Weights of a small image diffusion model: widths [48, 96, 96, 96], 2.9 epochs.
Rows from block 13, named by matrix and row number. Rows with one number belong to one channel. Each number is 128 + 32 x the weight over its row's rms, rounded and kept within 0 to 255. All counts start at 0. Numbers have three digits each. After the name is the row's rms in percent of the matrix's.
# convs0: first 3x3 conv (model.decb.1.0.convs.0.weight, 96x192x3x3), inputs 33-43, a 3x3 kernel for each
# convs1: second 3x3 conv (model.decb.1.0.convs.1.weight, 96x96x3x3, transposed), outputs 33-43, a 3x3 kernel for each
convs0.52 109:140150165130119140097083087122130125158162157130135145095090121106107134106106132128110111136111111137127136132135142143132142122113126115090106107092101138111103138123106128108112120112112118120123123132128143144142114131142155166156156172151136151150134134124116122123110108115099114108118130122
convs0.53 101:120130112135159139122146133133138122162160154146156148108135156128154138114148140139148141151165144129140129149147143156166169157163185116108088127114116126118131128147152104121118111110105125109119132122126130126136167171144176167134193184160093108122130124117148127108145136142139132124129133110
convs0.54 108:082079072110092097117104117139140146128129130124126128183165103170152088172139091095091106106110124118122127068088114136150162210202206123119123099084075086082087132132099129124081154153124140150154148157154147149155178185153173172160148172169114124134115124137086101133144110081140120103141135134
convs0.55 098:110105109130114105125143141137144147142148144126125123105117140125135137117111135150140143164159141148127117140130105133155157133159143078128136113139133118140131151162151118119125137135121141145153149141158140140135111131110107132126071106128122143155124157179118147161166169166153150141116130128
convs0.56 101:071067081094097110107116138146156148164173169143148140153136085143142115123122126152167167173174172174163148111123130169186178208214179109106117081080081087078072145114121115107107122107104131128135148140144142145145113118089157157129200209170135151128171173141148149136120135132142149143156162157
convs0.57 096:108128125120141150125156148125122103130146125112124102068086070087125116104142140139116107154138114145136133109154138143172134139159119180144104179139105117100092139121099158137123157145133126119116123127113134131125098097106087086123074084123102128138141148138151144134113116119109112102128125115
convs0.58 107:143151146153153137139138129139146125154158144133138128170150130174159116095080071144131117148147122136139122147155135154164127136140105160167158139163181087129160171157159179156151172166160145142136152153145152157154133154117095114067068073035115139136130162177131154177142156125138155116144153135
convs0.59 105:117088059101094092112107107123140147125150134118124116119112127151146155163155155128116116149137130161133132141153130157168148169181156112122154113120150120111129168104092170105109140091094117135140114130144123138134072104132077104150073111159146170157143156145127119102121126120130136127123135139
convs0.60 096:109121101078090103093095104138149143144152146141138149153157131165157124159150110139134123153163137162161123127114117144151144155173152149144157170170140141139094117125130128146137112128132140137137142137145148149148111120059107115069114125080113106119113112128081100114117133127129152116117141124
convs0.61 099:086088082112105082095107085133130117131152140144151141159173200172188219146157185129113108128107113131107098159139105129115120085108130112097117089096118091084094128121134136121136115105125141135129137138141136136142092148151076122122056092081141154151129132123118108115122141111144156132142152135
convs0.62 098:092084076103096098085094125156174163152157153140155143143132098147142095154139086139138135131144139128145143185169160161155144095119134164149127203173148200163122116135134140156150125135124150160163153165156163176165116144163146173157175174146059046058098099099120124130144137141140141139131134116
convs0.63 095:087091064144145114143144105134144150139155162124134139131148152133151133121121087123127132125144164116129152140163149153169144131140129094077082116094087135115105124125120122138128135136126120119123124117129132121126100125127153145140144147122121122106129125110113119120144147147145144137118120134
convs0.64 089:104143151078105112102120118124124112139138129128132135136146147139160153112130147151164153171169138152143124117165146106158151100129092117165186178208187172164149127159130149174152140173159106094101101094102101098111140129069129130079088099062150131114158137127130126126122122108132130135123130133
convs0.65 091:141131094092107074060084066166176161158158150148168166136131120137143138140163152137129131142139126140129118150136136178157176162159180133131085134132105120124105148171134138146135122139134156153149140144129134147134096138151099138133079118121115117102131140114137146132121138121124138140109129121
convs0.66 096:142127120140140119135123089084088095121124121116115115102115106123147150106122128135134134124126120128121125139142157123126137143127143149145132151155149165169146103100098100104099130121116116097103118106113122103119088089106081096124079098105093089072107123098116126126120107112107099096110113113
convs0.67 089:102124134112127105110119121115131133146140153119117123131135144121115124122126119147154135155145148134134145141110103151148151148146157115129165125148173135185218120112109146149134148168151099124133103119129106109116093089109106112125076079070102093072126111076128126089149136104134129096143123110
convs0.68 097:146139154150150161138133135129144123161188148111121109127130117143175158110122114116119100109117100119130126119135120136166130117134114135136126133136151132141151146140136158157153159151160139152150124130120117121107121128127144139122144143138136112109132140131109123128129115101124139123122135139
convs0.69 094:167149150159151143137117114158169160169184167148153143123144181145172220149189229151155158158157158135130136165186188185194185153155151101130142090116141104135133120132133144171158148150156159167157169164146152151147121123108104105080101108091127116134133136154116139180144144140146147144138150154
convs0.70 099:130121143083086124043059138144141125154153152123122114095088075131109093120120103120111106133140134147153136135140150125154181105143179097117137126135138136136113130128140126132136100100113134140136137129121136124127128170183121159167095128140166149145159164139113122127137152156161171174138152156
convs0.71 102:100097092087094099110105137139150138150142135134129122211229202204204192145149146112113125104103109109114113149131106174159150180188175107105109115121107142117104117127141084089107073089108144143125146147137145145133065098113088089069151113097118112097124117097128109108122125125130145134136140126
convs0.72 106:055087068072112119126166161138149140155160147141146141151162137149168149129149144110101093126115096116112102112138150088127150090107131152134104117111092094113125149154115122129114114141123128147141130146144129128138156137191145148195146139179138152142121127130093082089154143124150147122147119106
convs0.73 096:120142130078100083091088067139139119152159126130116093135094064188171112152148110152170169151174160124149135103133153128159185133163175091067051091079079101118118156152131128144106128132102128116117133122114127115115116128150128147163139148154154152153149142126141121104154145153140133137139123123
convs0.74 105:108106105131167158147196187142147125164174134129140125077107121120167163121150140136141125148155135137139128200227190197204158129125122157176168144181181150170175106110124119147150121145149138135143115128134119134148144164151121142122086089097137111068148147120121143142114134133102133123092123113
convs0.75 100:150148127174166124112124087147154126159169142127136132165155137151148119100090083129126128132140149116128138087137145106153164112134176124113117092082112101087104135145152129133143141151152139143144148148141138144137148129137177136121181127104099110119123139138113116125113149144126144129133143117
convs0.76 100:096077055077075058078071074121133127134145143121133118171127069181149120145142135134122111127110111120109108136133119146151139135160172144140135127148165109126143119100117133107111130128123120126135127139146137141148092117145094134156139157144119131112129131101134139106134139131133138133133152138
convs0.77 103:065049039071083084073095114126143126144147150126128125106088062115093072117108076125128109134154128148158137113136137096145157084116104144176173149155147082099083136179178125151158111133139133130136131136134133139139117110108119093092140108100110124127108117126156142127131142146130125134141135118
convs0.78 108:143184169148160133168166126133127138137138148138138147146170178131152124117138102133141153145167167152162169161160120131137108137132102147149146139129117111117120145159148134158139137167135122130145131131150144141148108093113085054063114074052122122108166164149153157142147132108121113116112115120
convs0.79 104:136182176092132146104138157130130131148154149133137126094087096139163157166199170132133139137140147147153148151150127126130136119133112112121117121137125136161142147167134153171151112148136127128129132134138135130129102116135082102120050064083127130148124138159102132154133139144130142140124132141
convs0.80 104:146145141138130123146141158148153146149154137129124114129101097121120114119121107116146153113132144116133150076107127120161158155181144154195197171196189158177161112148145139151157129154150116124131115117120105102115106122100104140143113159164116136147145154149135124138122138139145138128134139143
convs0.81 096:136159130145174154115128116109123120136144144106119121188208182208214176175172156140139135165158159140142158178135102182160151171172202128130130139137121108108099125128116142134115138117120124123136124128136133136128137161147139137115158152139130107085138132128146152148130170147136184157129166142
convs0.82 105:105126131077093107061086114138147137146158142133142133159165135163177161175182143130141146133131130121136119149171170164187149154163128083088081098094095124113098142145104155157118134147113147141147142141142146138144142127165154107138130095112123145166119139157114137134141135111165149132147141109
convs0.83 103:115121106118147141103169164139147139128127119106113099101134144151167155171191157155150126157159146111124131107129117121146147137156130140144115173163128161154111136144103140162137114146133129134149119120131127124121109112126127134159117121154077095109116108101137127101113117122125139142139134127
convs1.52 146:092095051077058105102141152093132170108090154133141177109118130110046117104103124135186163134120096073072081076111105083089114171181132124140142077106130159182161156135132138138120059088046161144134145166138106090122102135175132175175116079111122141115089110133123133122111127119119155127095140165
convs1.53 101:160119095126110116079075149125152165135130099150069060074091070102157080205238138137084080114089089158148127152119141137109123120089092134121142120101091069115118116107121104160159120150116108106147129102082124149104104145110116179139115178175112145151120122121158176135147131154118143141073106147
convs1.54 137:119167124101130094096109094128135137130123097120083141115090138107152134137233121144145151114044097077127130173163081098128093151170134123147163120150111066111165083183176121174131152116080053089137120088146186098144112099121106133129135142112153139154156135117150142103137127097137091143144165204
convs1.55 113:079132100131083101086062100066112145174198189163159129156187144150152131149110105182124113143122069096098104074078139081120177125135131114100089150115101138139160147177162097098114058048039110128164087165140124149102113110062114136130105075147103097082146136147168167191123150154149165139150146115
convs1.56 107:091131134100118100143145099113181183126174175144073086052043135104116182119137143130082045136130118113141148103110147103109162150122187138110124125108092085061025064107123073115128100078100103115135122119092122161107139149175159148146071100155085084121082126115095116114118138110167187160154160136
convs1.57 075:143179096150162108119092117113185133131110186081043121116105090122161123157159078186112079115136131154118107152124166114133111103133159087115119126139079127102063118126152108109120117078080124165133093100130073179161147157122121127161132109129096083073099132094068097091098103180119119182146119132
convs1.58 095:131078075136125167088096197146125121127061103133124121156134118222173122172160128128143175071119184134122133075093072113118141122207166106140113128143149140159139085084071127151133106123132108134110153149083118112086167148168170168101176105070113153138056106141117127139174173154121139099101125129
convs1.59 097:130169162140158120107112086054062097131180154149137136091111104087108097118148127163134114182131111114133130123137156129104158106074107094062114088095111106187128120161093092144097137123142129132104114118112148154085126141132141151115171183180117099142098069111109086105160129130122099098121103100
convs1.60 069:104125128120118149084087147084140156118149132134151146138146187130163166116140165106138182125130120196164131154133147123074131144146164140140124189177120158165159129159105108157128120122160091056130137094145165165188145102163154121190176165196121117131134120134111111141152138098129103075093070033
convs1.61 091:112091096100113149085113109101137100098124113149158173097122137113128135093152153095127118072091117064114105123180177121136161109072078108110076122144137087149143122107093083062098132092122102089145151101114151147087148119089127112095144125136118086135081127144085141136070089109079107080067079079
convs1.62 089:169167155165163162157157139162112113135108147152147147140166159093118111071094103116127147123161162136154144121143145140112139125122145094075088157139143168173153121117087109090089120118121215225205211208216183176184148141121142139115180161121121110115125097079139092076186135125134079092101066097
convs1.63 071:142181150123174127100144140081114091142125118130089102187206169196193181149162146117133095083140114106118143059121139071098139100129141113130169154168178122092110087129082099145105142141147172187123110149127076117122161151129123098110117092126128105128093068058084084056118087115132072135129108135
convs1.64 059:102088083102092146099127145186213194115166152094121149146105102179142137157155145111139169095148143067071095141117154148130127147128126111161183086105137112153164112152093113126109093114143052076096093125127130123135136113094148128096181163120076065065128095090166129123139163183130169160123137156
convs1.65 076:095108132108123139114132146123136133125128104155146120128167158099115136091101110123116109115110113163142140111133134139155155145146171139123102114086069160159145154127096156158140153166155125136135145151151162161160145130142128122140122123140194187168189177156159155143157157131175174150180179167
convs1.66 091:221175175186120128153105117110112126150151150140139179121105139079083124083090120092105084105132104093111126156178175145147153098112115101105135128120140128114119112147115122150116143155144107118116097104123113109094145136153136119145200202203081072095077057044094056044110093087065020039067037067
convs1.67 060:126143112164142140173126155135114151128080121129087093221194159215196168146142133108118106113109129168143120145165152113129156118128142133127114133128115067061086082084127115103146068062092082080121092125160119128133208167155179160163164148139144126123115111138144151162062082113109100117164127127
convs1.68 068:120186180143168153164154116088108082059052061091076056151116118146097102122134123056078120109105120130114145139188155123199169115142121157178158124158143093119135126174136141139097179166128145110097151154139135137148111115140116128163114131152141141146120137148170178143061089097092084102099102123
convs1.69 123:072088121079131117127221117159182175110120115065112035110109130083148125110141169122096103131091107132131155147132157113134098084121092122186129147180115118135120105080129195132157192139119127142125108096128112079152150107091107120073122096088075055069072058075087104113064102161110167202152178201
convs1.70 127:103094074168160172120115147092063104147153132165150119171133130219118138115137160109182173076106157116149128140141132125148162112152079131088108161154164148142130191131113126156122146107116141138139095136087134139103104098116118118110114111104142152123138120140177144176157159134145151142155147112
convs1.71 087:080058145095043164167131159081171153091179176098154174213124159178143159151114105165121119160126166154167145120094123142092104116091090151155078149101128143157163106116136107152164076131143099116110135139140164107125173147147160144149160155139086108134126127125155114135082114121114124124128122132
convs1.72 140:142135130102101103123116117107133134084147148069119098081111212111109173091120148128109148058090080162128142138119158162111121119104084066084104151124059170132153114079080150117094130141080062154133085084100104090069108141131106128150136049084129078125171161165145091115112093159105135197151132149
convs1.73 083:137155139110137153145172154134171143127137111156126124089118149127136135094066068141189172122155124116156163200130086174129128130107117050062087093082127068137144177197191124160123056094108125130157129147135154159122083076083123121151155132170115124167100139134136125131100069042149101085201135157
convs1.74 105:144152161123105159146115114158155158108128183101144209122120111163135118107093128154115089167174147142093096108130110126142138141127063092106159144114150170131114125155108106134125081094120114109066099172064150209110172111151166105126143143132102128077153134084087111075135109141140121125140132120
convs1.75 098:158128083143107126168070109097129075090073157148127113155126108174134103110047065145124126154197134120126143124111137164170168204119134144130131104077138158134180126169110131121130113077108162115137113159150132132106172195191100165161141137079132148137130089127140134114148115151119105079119112142
convs1.76 105:157167161121127154097122155140077090139106142166148154135076075127113113124142174098123187111096176152144185079145167126137156167161131148126100150137096116108143159155113110117111155163134148176197164193194128122168119104142118123174096122191136130127111095103125125141110079041131115095119114121
convs1.77 121:133142094104117117102122154178192109134163126151096046117131106125134178089081146066089148080158213105113163137111079079086080083083163087108146142125129179216145162202107166180136160162097144123050109169081072133095124115163159103122129091113091123149121167153093129105128145093141140096109117123
convs1.78 116:164178124108121151105128153118119116134141100126139133120084106128112129090085097126088164096131159102097082100124121166112164173190188111104136103109123219211227119098102132133127090103113113102062114148145106153208117128164135130165157139136103118130153133101119132155105144177120105132097108086
convs1.79 114:171163118143109121121098126154129116152087103069072095113087073115104100137118150108130156123194234157128097160145092132155101155198136102155167133148168162122161179148116205141126172154152180173118156150150098117127114098099159087115176129098198184208105121157091136137159113098104080103103084117
convs1.80 090:139131121143119113113106138098100114165119101187103034143155129166139090185119078119105085109089082135107125138141147121136140130139139137178194156161118100089072140110090122129125099138152128107099107129131067111112173192195159141157137117117135116077155136097142119113141153139120140136114136129
convs1.81 076:141152119126120123142094123109113093183137107240134184138067078104076092137121090153115089120120133127145156138143174130114129092080107133124101155151138114165163113135133075156169112146180157165140173134126122088115123095127108104130165173155125178168121136121110114150158165134142137094153109094
convs1.82 128:087128201126177148195107091116109097150156147165156126162134182118124166147158174130110163117162139082093104111060065175115130150049108127086123151137166115086070164178149118152155098071167086111149117137104182210136114116089116127118108153133178130149097134151104157176157157088137128092159124137
convs1.83 099:110130164115126189104128105141170134120155165148212135154134129181103139140117145123177148104140045125138128117152188122110125117130126096103105121145144172204152182132092139081138106118135147092125136141087113107113140135149098116144108114160148153080112179167110096093105139157134144141108145160